From a checkpoint of a small image classifier: batches of 128.
Rows from block 12 of a small image classifier, named by matrix and row number. Rows with one number belong to one neuron. Each number is 128 + 24 x the weight over its row's rms, rounded and kept within 0 to 255. All counts start at 0. After the name is the row's rms in percent of the matrix's.
After each neuron's rows are labels from the 100 images, of 14976, where the neuron reaches its highest value: "colour at peak" is the nearest of a few named colours to the mean colour under the peak. Only what is clearly more common there than usual is listed. The data: simulated grey scan slices of phantoms with and without marks.
# fc1: MLP up (model.blocks.12.mlp.fc1.weight, 1024x256), inputs 0-127
# fc2: MLP down (model.blocks.12.mlp.fc2.weight, 256x1024, transposed), outputs 0-127

fc1.635 103 [161  96 183 145 126 128 151 138 145 174 125 167 119 110 152 115 161 123 100 143 124 110  89 104 150 138 139 172  95  94 112 116 155 101 162 108 115 133 152 133 160  68 105 140 127 105 159 121  64 161 131 136 158 163 135 119  94 126 137 149 105 133  71 106 100 115 158 153 101  99 140 115 166 107 137 159 136 131 130 158 133 136 152 119 169 131 113 127 132 144 134 139 160 130 129 106  80 126 111 145  94 115 106 100 100 125 103 154 111 121 142 145 119 103 159 124 163 118 129 142 159  83 168 129 153 132 128 116]
fc2.635 085 [ 97 103 123 133 142 138 153 117 145 117 118 111 138  77 103 106 117 191 147 115 168 131 150 111 101 116 114 122 138 136 121 118  98 133  93 137 125 157 140  96 105 132 107 141 131 132 182 111 142 125 129  88 124 134 129 141 134 154 126 126 105 136 134 144 165 120 129  90 137 110 107 129 108 134 120  91 113 130 120 110 121 100 116 115 139  92 119 119 152 147 144 131 133 111  91 125 124 131 153 137 155 117 126  89 144  93 152 141 109 106 144 143 159 143 121 137 154 115  96 133 131 143 111  98 102 132  87  54]
colour at peak: grey

fc1.296 121 [154 119 175 130 151 152 116 109 115 132 133 127 113 163 128 121 100 143 156 136 174 123 147 143  94 108 148 156 128 110  96 164 140 171 112 146 130 174 110 128 128  98 167 140  75 174 104 146 116 170 119 126 135 109 138 148 156 113 114 121 131 110 154 174 173 109 124 117 122 105 110 106 142 114 115 106 123 128  95 105 131 114 129 104 159 130  95  87 107 155 141 118 124 147 124  91 153 135 104 164 148 137 136 142 151 125 151 151 144 170  97 104 108  94 175 119  91 129  97 106  95 116 135 167 139 144 175 136]
fc2.296 109 [118 136 126 129 108 145 131 139 154 153 132 133 131 144 139 123 161 153 116 119 112 139 145 133 130 119 121 126 185 107 143 122 144 141 141 145 169 123 106 149 145 163 131 118 127 158  92 151 167 173 110 131  98 118 162 145 118 136 162 112 141 106 135 117 139 137 172 143 105 179 155 128 135 145  99 127 158 126 149 135 131 119 122 108 102 171  88 141  95 119 104 122  82 104  82  93 145 129 113 123 113 153 144 120 160 170 170 105 157 114 136 141  83 118 118 132  95 126 125 121 150 129 117 113  86  83 123 140]
colour at peak: grey

fc1.61 109 [157 140 162  97  70  85 102 134 108 117 101 134 172 152 146 136 106 124 129 110 110 109 124 111 138 144 120 121 178 128 119 135 106 147 157 105 130 101 147 157 112  90 166 107 102 154 125 137 123 143 155 139 134 139 124 123 114  98 114 115 157 151  95 112 152  96 167 138 127 137  61 147 137 148  97 151 134 117 138 119 132 105  88 143 108 138 116 106 172 103 105  97 113 158 142 134 124 147 128  92 100 110 123 144 186  95 163 162 156 113 128 161 103 113 142  63 114 149 122 120 127 128 163 110 156  97 137 130]
fc2.61 091 [151 102 107 127 132 145  70 168  99 120 196 137 120 143 151 114 125  74 136 121 102 124 117 137 121 133  83 159  74 143 113 130 157 128 121 132 145 139 148  85 107 121 110 121 126 144 137 111 122 134 132 123 137 146 121 141 165 111 132 138 135  98 164 156 123 156  94 115 113 189 170 119 119 101 144 164 132 117 132 123 126 105 114 133 131  67 136 119 153 159 126 114 115 125 130 151 107 126  99 103 126 146 140 149  82  98 133 135 138 136 137  79 146  71 167 155 134 163 151 166 146 132 129 114 136  97 155 145]
colour at peak: grey

fc1.679 103 [122 128 148 128 176 126 154 113 132  91 158  90 112 153 142 101 123 123 123 134 121 116 140 134  85 127 118 115 119  96 164 164 142 149 158  99 144  85 139 165  98 191 118 143  89 142 141 175 125 111 123 160 149  95 100 164 182 153 153 151 139 153 163 145 141 111 100 153 117 130 125 147 111 139 114 153 143 113 127 157 147 163 150 128 163 133 106 175 148 103  84 123 116 137 129 159 140 115 127 128 135 120 126 147 136 113 145 139 110 127 106  86  86 171 113 162 110 126 163 113 166 126 197  96 120 141 119 148]
fc2.679 090 [104 122 140 113 103  91 136 125 101 159 163 118 107 120 162 114 126 124 136 117 148  98 130 157 107 128 102 133 148 164 105 142 112 161 136 122 121 129 127  95 148 131 127 110 115 120 133 157 138 139  99 124 143 162  99 137  97 133 140 145 120  95 101 143 119 111 131 123 113 162 147  99 151 157 109 130 121 100 134  85 151  67 118 137 149 143 119 103 148 102 128 132 143 129 123 108 120 110 148 110 100 113 149 124  99 106 118  96 148 111 124 144 114 161 133  92 105 147 160 131 108  91 104 144 138 129 107 115]
colour at peak: black

fc1.202 095 [148 103 166  75 174  80 143 100  97 117 113 116 162  84 118  82 139 132 138 157 135 105 102 116 105 128  92  90  71 126 133 132 128 101 139 125 107 160 140  93 128 113 130  98 150 124 119 172 115 131  90 123  98 116 114 148 128 133 127 114 150 110 117 100 133 123 131 127 143 113 144  96 136 136  91 143 157 123 155 154 138 108 140 120 152  70 157  86 117 158 116 131 165 146 111 114 104 153 149 108 138 123 140 105  95 131 128  83 137 149 155 138 153 122 104 165 178 153 125 129 136 140 116 148  92 125 161 103]
fc2.202 081 [122 132 122  94 106  90 140 106 141 148  94 168 111 144 127 133 136  80 133  87 124 101 123 151 141 154 137 154 131 108 143 157 110 140 145 126 173 142 137 152  98  99 135 132 125 143 190 134 107  97 142 117  99 132 127 145 132 153 137 148 140 134 125 143 124 144 122 149  99 160 125 112  97 142 103 155  90 104 145  82 116 111 130 124  85 163  92 138 139 127  74 176 128 102 129 123 140 157  98 103 132 127 119 138  96 108 131 156 105 142 126 107  77 140  99 152 137 131 102 119 133 132 139  51  97 113 141 150]
colour at peak: black

fc1.415 086 [147 168 143  57 134  90 133 107 140  81 100  97 149  92 117 118 168  92 120 122 155 130  98 148 170 117 118 141  95 129 112 122  95 150 118 171 106 126 131 129 111 120 104 114 126 104 133 160 142 147 108 106  71 125 129 118 142 129 127 109 173 133  88  99 145  94 143 138 155 114 123 127 100  82 134 130 138 123 162  93 108 148 141 131 126  93 128 106  81 137 123 121  79 126  87  83 121 156 143 105 134 109 107 133 155 136 128 131 102 136 111 123 149 135 147 134 108 132  91 114 129  98 128 129  95 157 142  90]
fc2.415 111 [139 103 125 146 102 118 141 113 121 151 141 160 108 112 147 146 138 111 139 130 101 139 148 155  94 132 101 145 120 140 136 115 152 136 111 120 130 133  98 101 126  89 117 108 123 166 125 141 121 132 154 141 121 129 122 145 144 146 136 146 123 114 129 162 116 129 124 127 119 142 110 139 123  95 146 134 107 110 127 159 127 126  94 118 117 156  99 153 127 112 133 120 153 122 147 147 124 138 102 118  97 107 108 142 118 149 124 146 135 155 118 111 125  89 121 125 136 118 127 128 123 136 139 103 105 107 107 150]
colour at peak: black

fc1.429 102 [158 117 121 125 137 138 116 105 110 143 130 156 134 128 129 139 128 118 136 111 140 141 138 118 106 142 128 138  98 120 122 100 141 169 145 137 133 165 176  88 119 126 103 103 144 125 152 139 129 136  89 152 135 147 145 115 147 121 163 148 136 114 186 148 179 118 119 101 115  80 138 122  78 105 135 143  93 112 113 182 162 136  97 118 190 123 155 115  91 183 109 178 153 133 118 144 110 113 115 102  75 127 126  89 121 130  94 100 180 118 156  90 158 153 133 167 170 122 168 143 148 163  97 165 132 145 114 101]
fc2.429 080 [140 126 157 130  97 129 145 137 134 103 134 163 125  89 136 117 115 146 110  95 138 102 123 127 129 127 114 113 166 102 119 110 143 110 119 135 164 119 127 128 115 137 133 122  95 116 137 150 138 125 155 120 105 171 147 123  70 122 131 113 117 129 141 136 100 113  87  86 135  89 158 121 139 132  92  94 114 139 122 103 156 125 126 144 142 125 125  85  80 117 137 165 121 121 127 123 107  80 164 100 106 137 121 157 101 103 106 101 146 128 152 137  96 158 114 153 181  87 135 145 123  84 119 117 116 153 114 154]
colour at peak: grey

fc1.736 092 [133 152 133 103 149 103 144 107 135 118 136 118 136  93 103 108 127  93 140 113 147 151 115 112 101 153 169 146 124 148 105 130  93 106 107 130 109 152 137  83  98  99  91 128 150 135 190 130 106 115 116  81  62 145 126 107 144 102 110 133 138 103  97 115 125 105 104 140 128  88 137 117  55  98 109 111 102 128 191 116 108 110 162 106 137  88 161 110  74 163 127 123 118 103 100  98 123 116 167 134 149 117 138 127 104 118 116 103 145 131 129 138 170 143 113 113 159 148 133 111  96 114  82 157 122 150 137  95]
fc2.736 116 [124 106 127 132 134 119 136 118 126 136 125 156 133 136 126 130 134 130 130 116 123 153 134 123 125 129 116 134 136  91 150 121 137 130 146 137 124 127  93 127 133 109 129 116 116 128 158 106 119 102 148 148 117 125 127 130 113 140 124 121 124 117 124 151 137 137 118 101 142 128 126 122 124 107 129 119 124 115 108 128 130 122 119 144 116 160 108 120 114 118 107 132 117 129 117 106 132 147 129 128 116 135 129 124 118 126 114 126 108 112 116 107 100 135  98 143 149 115 120 131 132 151 138  99 115 135 116 130]
colour at peak: black

fc1.389 118 [155 132 109  97 136 155 112 137 136 111 114  73 145 136 158 100 136 127 153 152 112 126 137 118 151 126 104 160  92 139  93  82 119 100 155 136 134 136 112 154 142 162 151 163 122 137  99 141 166 160 140 142 129 123 125 160 136 130 128 102 133 123 162 111 162 151 162 140 104 163 150  68  96 128 110 143 127 145 113 151 156 190 138 158 132 155 128 131 102 158 107 106 125 138 143 122 182 139 192 124 125 130 130 190 131 118 119 129 113 126 140 115 141 104 111 150 104  60 199 150 143 156 128 160 128 152  84 151]
fc2.389 102 [135 139 153 132 125 130 131 144 148 104 138 135 139 124 163 125 110 175 110 109 119 116 138 149 170  94  85 149 122 132 117 143 102 150 104 144 104 141 157 133 148 148 106 115 137 154 124 154 142 134 132 108 139 110 110 169 138 121 134 117 126 107 167 145 119 143  89 131 107 105 151 116 169 162 150 130 135 157 128 146 110 162 123 127 147 129 122 146 148 118 137 137 110 128 121 142 100 127 134 115 117 128 129 137 119 149 142 140 134 134 109 147 121 137 154 108 147 124 146 119 163 132 165 121 171 128 111 118]
colour at peak: black

fc1.48 094 [169  86 144 140 114 128 146  97 146 157 111 146 108 108 122 140 141 120 111 117 128 136 106 127 102 159 141 116 103 190 111 133 135  85 110 115 121 107 169 119 106 165 106 131 143 149 110 124 135 124 116 158 129 189 128 145 123 117 135 107 154 122 165 147 123 100 108 116 139 132 128  90 139 118 176 143  87 156 130 171 160 160 121 115 142 152 126 141 134 177  94 145  81  99 103 111 134 145 133 102 169 132 160 115 121 169 106 123 156 135 106 135 147 118  80 150 131 116 178  98  74 113 125 140  95 168 107 183]
fc2.48 079 [114 106  96 114 138 125 110 102 114 121  92 160 126  97 135 122 122 120 134  92 138 104  92 140 137 109 141 115 127 139 151 123 137 141 125 147 118 119 138 121 140 116 134 101 134 151 143 145 154  89 121 133 152 118 115 131 128 155 148 146 135 117 132 111 123 123  87 129 117 109 128 115 147 119  88 138  85 117 118 112 172 136  93 139 109  81 131 137 127 127 115 128 145 117 165 139 134  85 158 150  79 106 135 146 122  89  77 104 132  79  79 149 110 169 139  80  78 133 160  94 115 112 136 122 124 133 102 118]
colour at peak: grey

fc1.721 083 [109  97 131 153 124 143 140 124 112 116 134 136 126 177 104 141  87 166 127 157 139 149 142 147 148  53 132  96 117 123 102 184 130 123  97 151 161 141 119 124 111  89 108 123 180 167 138 112 138 118 106  94 126 135 130 104 128  95 153 122 124 125 159 129 172 115 159 151 123 123 145 135 134 134 138  89 146 134 114  76 139 132 143 127 147 165 129  72 132 104 139  98 134 106 131  86 123 111 145 156 145 135 158 129  90 130 132 134 135 146 109 149 120  97 100 141 136 152 106 180  92 154 122 171 174 125 168 140]
fc2.721 081 [109 104 122 147 157 153 123 144 116 123 105 135 115 123 114 120 144 123 114 115 140 137 136 190 148 102 158 140 129 127 111 118 129 132 104 122 122 123 139 111 124 105 124 151 127 101 159 104 149 118 115 117 108 128 126 145 122 125 121 110 128 143 122 102 122 116 138 128 139 141 125 145 144  84 146 136 134 163 142 134 122 141 136 106 134 152 119 137 118 128 139 105 140 186 127  78 114 151 142 115 130  80 126 110 115  98 136 135  68  88 127 153 120 140 134 160 183  94 137  89  98 160 101 101 106 130 107 138]
colour at peak: grey

fc1.390 101 [133 128 124 100 160 119 137 108 131 141 151 107 165  71 115 122 143 129 114 165  95 119  97 133 120 154 147 150  82 101 135 137 100 106 144 101 101 155 181 134 103 143 100 155 150 142 108 156 106 134  99 115 120 122 119 131 126 129 122 115 121 132  79 147 138 123 159 147 114 106 115  95 111 125 148 147 107 102 132 120 158 143 109 134 146  74 144 113 139 176 148 146 161 151 103 131 118 158 150 126 123 153 144 124 120 135  98 112 126 157 172 106 167 145 137 163 165 161 126 122 143 109 154 132 128 113 114  91]
fc2.390 100 [137 142 122 121 129  93 152 122 129 156 104 137 126 133 117 135 137 114 129 109 138 117 159 133  90 131  98 135 106 111 143 130 167 147 111 129 155 123  91 109 109  95 118 126 123 132 154 119 148  79 156 137 129 122 111 144 134 118 126 122 160 152 130 158 123 117 101 142 114 122 123 169 109 156 118 128 117 137 149 129 122 105  96 138 104 144 128  85 156 116 111 133 124 143 125 153 132 137 114 109 151 164 119 113 124 143 127 118 115 146 118 100 106  98  97 144 159 126  96 113 141 144 147 100 134 109 108 104]
colour at peak: black

fc1.457 103 [128  91 129 108 118 167 115  98  93 105 125 122 176 162 113 136  94 172 135 124 154 138 157 126  99  92 138  99 157 104 116 158 151 119 118 116 144 146  98 120 133 153 162 127 119 166  77 143 118 119 126  85 111 123 147 121 141 108 106 127 140  97 116 112 145 116 136 133 128 125 145 120 109 100  88 151 153 160 103 116 156 136 135  98 160 145 130 118 148 124 100 106 120 153 115  91 140 112  97 129 123  89 150 107  85 158 158 165  99 163 120 142 102  73 147 115 162 146 113 121 107 173 164 138 150 119 125 169]
fc2.457 094 [148  88 120 158 158 146 123 125 109 132 112 140 138 148 122 129 143 114 134 103 127 128 175 157 141 133 146 139 161 143  97 113 114 136 139 117 117 131 129 135 142 125 108 136 135 115 132 129 182 110 137  88  83  89 108 111 118 139 164 101 113 121 124 104 113 146 134 113 126 179 135 128 153 101 155 135 150 167 113 125 155 162 106 109 146 155 122 140 120 120 131 136 119 123  95  71 127 121 131 130 114 105 113 138 151 143 142 125 115 110 114 127 114 128 117 128 144 126 142  68 118 149 105 112 132  89 145 131]
colour at peak: grey

fc1.340 095 [139 128  91 154 144 116  86  99 115 115 163 116 135 134 112 128 135 118 167 140 115 151 137 126 115 141 122 137 143  85 159 121 105 126 185 143 155 122 154 124 131 132 148 141 102 104 146  95 109 140  81 133 128 179 117 159 137  99  85 133 124 140 117 183 110 109 122 142 135 122 169 116 122 120 138 138 100 121 113 135 164 117 133 127 197 105 164 129 111 166 127  72 153 124 145 139 115  99 140 121 107 114 170  88 102 155 145 133 197 144 125 127 186 107 104 104 162 115 143 170 108 101  56 124 117 160  94 168]
fc2.340 092 [143 142 112 173 118 138 145 123 129 129 135 127 124 136 136 152 120 124  99 151 133 111 102 151 158 110 166 164 159 136 121  97 118 150 131 138 118 128 136 128 137 137  86 115 126 133 176 123 142 111 144 122 138 161 135 126 159 130 116 106 124 105 113 111  91 126 121 130 128 136 101 134 130 135 130 124 146 123 143 132 128 155 116 126 121 117  97 127 131 118 167 166 109 107 119 123 100 133 125 142 117 167 111 128 135 164 122 115  96 111 153  92 144 150 114 154 102 140 166 128 128 118 119 143 131 111 125 134]
colour at peak: grey

fc1.644 087 [137 144 154 136 138 101 172 105 125 119 138 129 141  93 135  89 154 131 110 141 120 151 129  88 155 148  99 149 106 145 116 150 133 105 157 133 159 124 173 142 106 116 122 114 147 101 125 145 120 122 133  87  94 124 120 129  92  95 118 113 151 140  74  90 146 114 165 117 178 114  94 139 158  73 112  98 132 114 113 132 156 165 160 106 132 121 178 105  97 145 152 145 129 164  66  72 107 139 142 121 107 170 157 126 115 123 129 127 125 153 162 128 148 128 106 181 162 153 109  86 126 145 175 121 105 119 162  94]
fc2.644 089 [167 126 119 103 118 127 104 123 128 139 122 112 134 148  99 128 174  99 159 134 104 156 154 147 116 120 117 131 122 118 153 100 137 132 131 171 110 111 109 140 125  85 123 121  94 161 177 116 142 141 132 129 122 162 118 135 148 144 126 142 126  87 141 133  98 159 121 102 135 154 168 154 139 109 158 119 115 109 149 140 123  79 118 130 143 109 134 138 144 112 130 117 152  92 123 157 124 174 131 102 101  96 126 153 102 125 143 129 147 140 136 141 116 155 131 128 131 116 111 129 131 121 138 113  98 107 106 151]
colour at peak: black

fc1.549 106 [144 144 145 140 106  70 130 161 124  96 108 141 117 161 130 118  86  97 156 126 139 128 129  85 105 143 114  82 179 127 105 135 127 130 124 130 121 121 147 124 172 129 118 128 109 135 152 156 141 112 156 138 136 117 126 154  99 121 130 135 174 106  88 106 122  68 138  81 149 128 102 152 133  99 112 147 131 143  84 109 170  98 141 129 108 138 109 130 162  87 129 154 117 155 103 129 131 133 102 134  81 134 149 169 164 102 156  98 143 137 126 136 103 127 152  69 153 149 103 114 105 152 152 170 142  81 171  81]
fc2.549 091 [153 161  79  75 137  98 128 142 110 159 157 139 169 135 163  98 144  63 118 128 101 122 130 145 118  99  92 117  94 134 118 109 145 117 159 147 124 119 128 161 121 138 134 111 143 147 150 129 126 152 107 125 120 131 130 104 161 138 156 142 110 129 151 180 168 142 117 129 135 170 184 146 156 105 178 139 161 100 144 141  98 138 140 123 114  94 136 142 157 124 106 115  98  83 110 141  83 158 139 106  89 131 128 161  61 103 126 105 118 139 115 105 137 127 149 148 112 165 142 134 128 128 153  99 119 117 106 155]
colour at peak: grey

fc1.350 089 [173 141 149  96 131  99 134 115 145 112 128 129 151  92 128 109 161 120  79 141 155 143 103 150 158 133 116 137 116 106 122 146  98 121 143 144 100 128 173 147 115 143 145 136 116 100 126 149  99 144 112  80  81 107 121 100 150 106 119 125 103 137  89  99 146 133 140 100 142 100  69 131 121  75 142 143 120  78 134 123 136 142 111 128 128 123 155 105 112 182 177 118 115 185 128 119 102 126 155 142 126 168 135 131 123 143 106 153 143 175 152  90 133 166 118 167 141 150  98 124 116 115 153 120 113 138 149 119]
fc2.350 100 [122 104 157 118 121 119 136  87 141 131 120 125  96 126 127 119 144 108 157 106  96 128 197 137  84 130 125 150 128 137 155 134 152 133 110 148 143 119 109 116 131  88 114 108 126 140 163 126 133 110 180 133 108 136 126 150 143 160 140 135 123 113 144 133  96 141 110 120 126 119 137 163 130  96 135 120 105 130 131 140 136 122  87 124 105 124  83 130 130 101 139 136 158 119 115 133 146 129 126 107 102 129 110 123 111 131 160 133 111 147 133 100 134 105 137 129 131 124 124 141 125 128 129 109 117  99 134 156]
colour at peak: black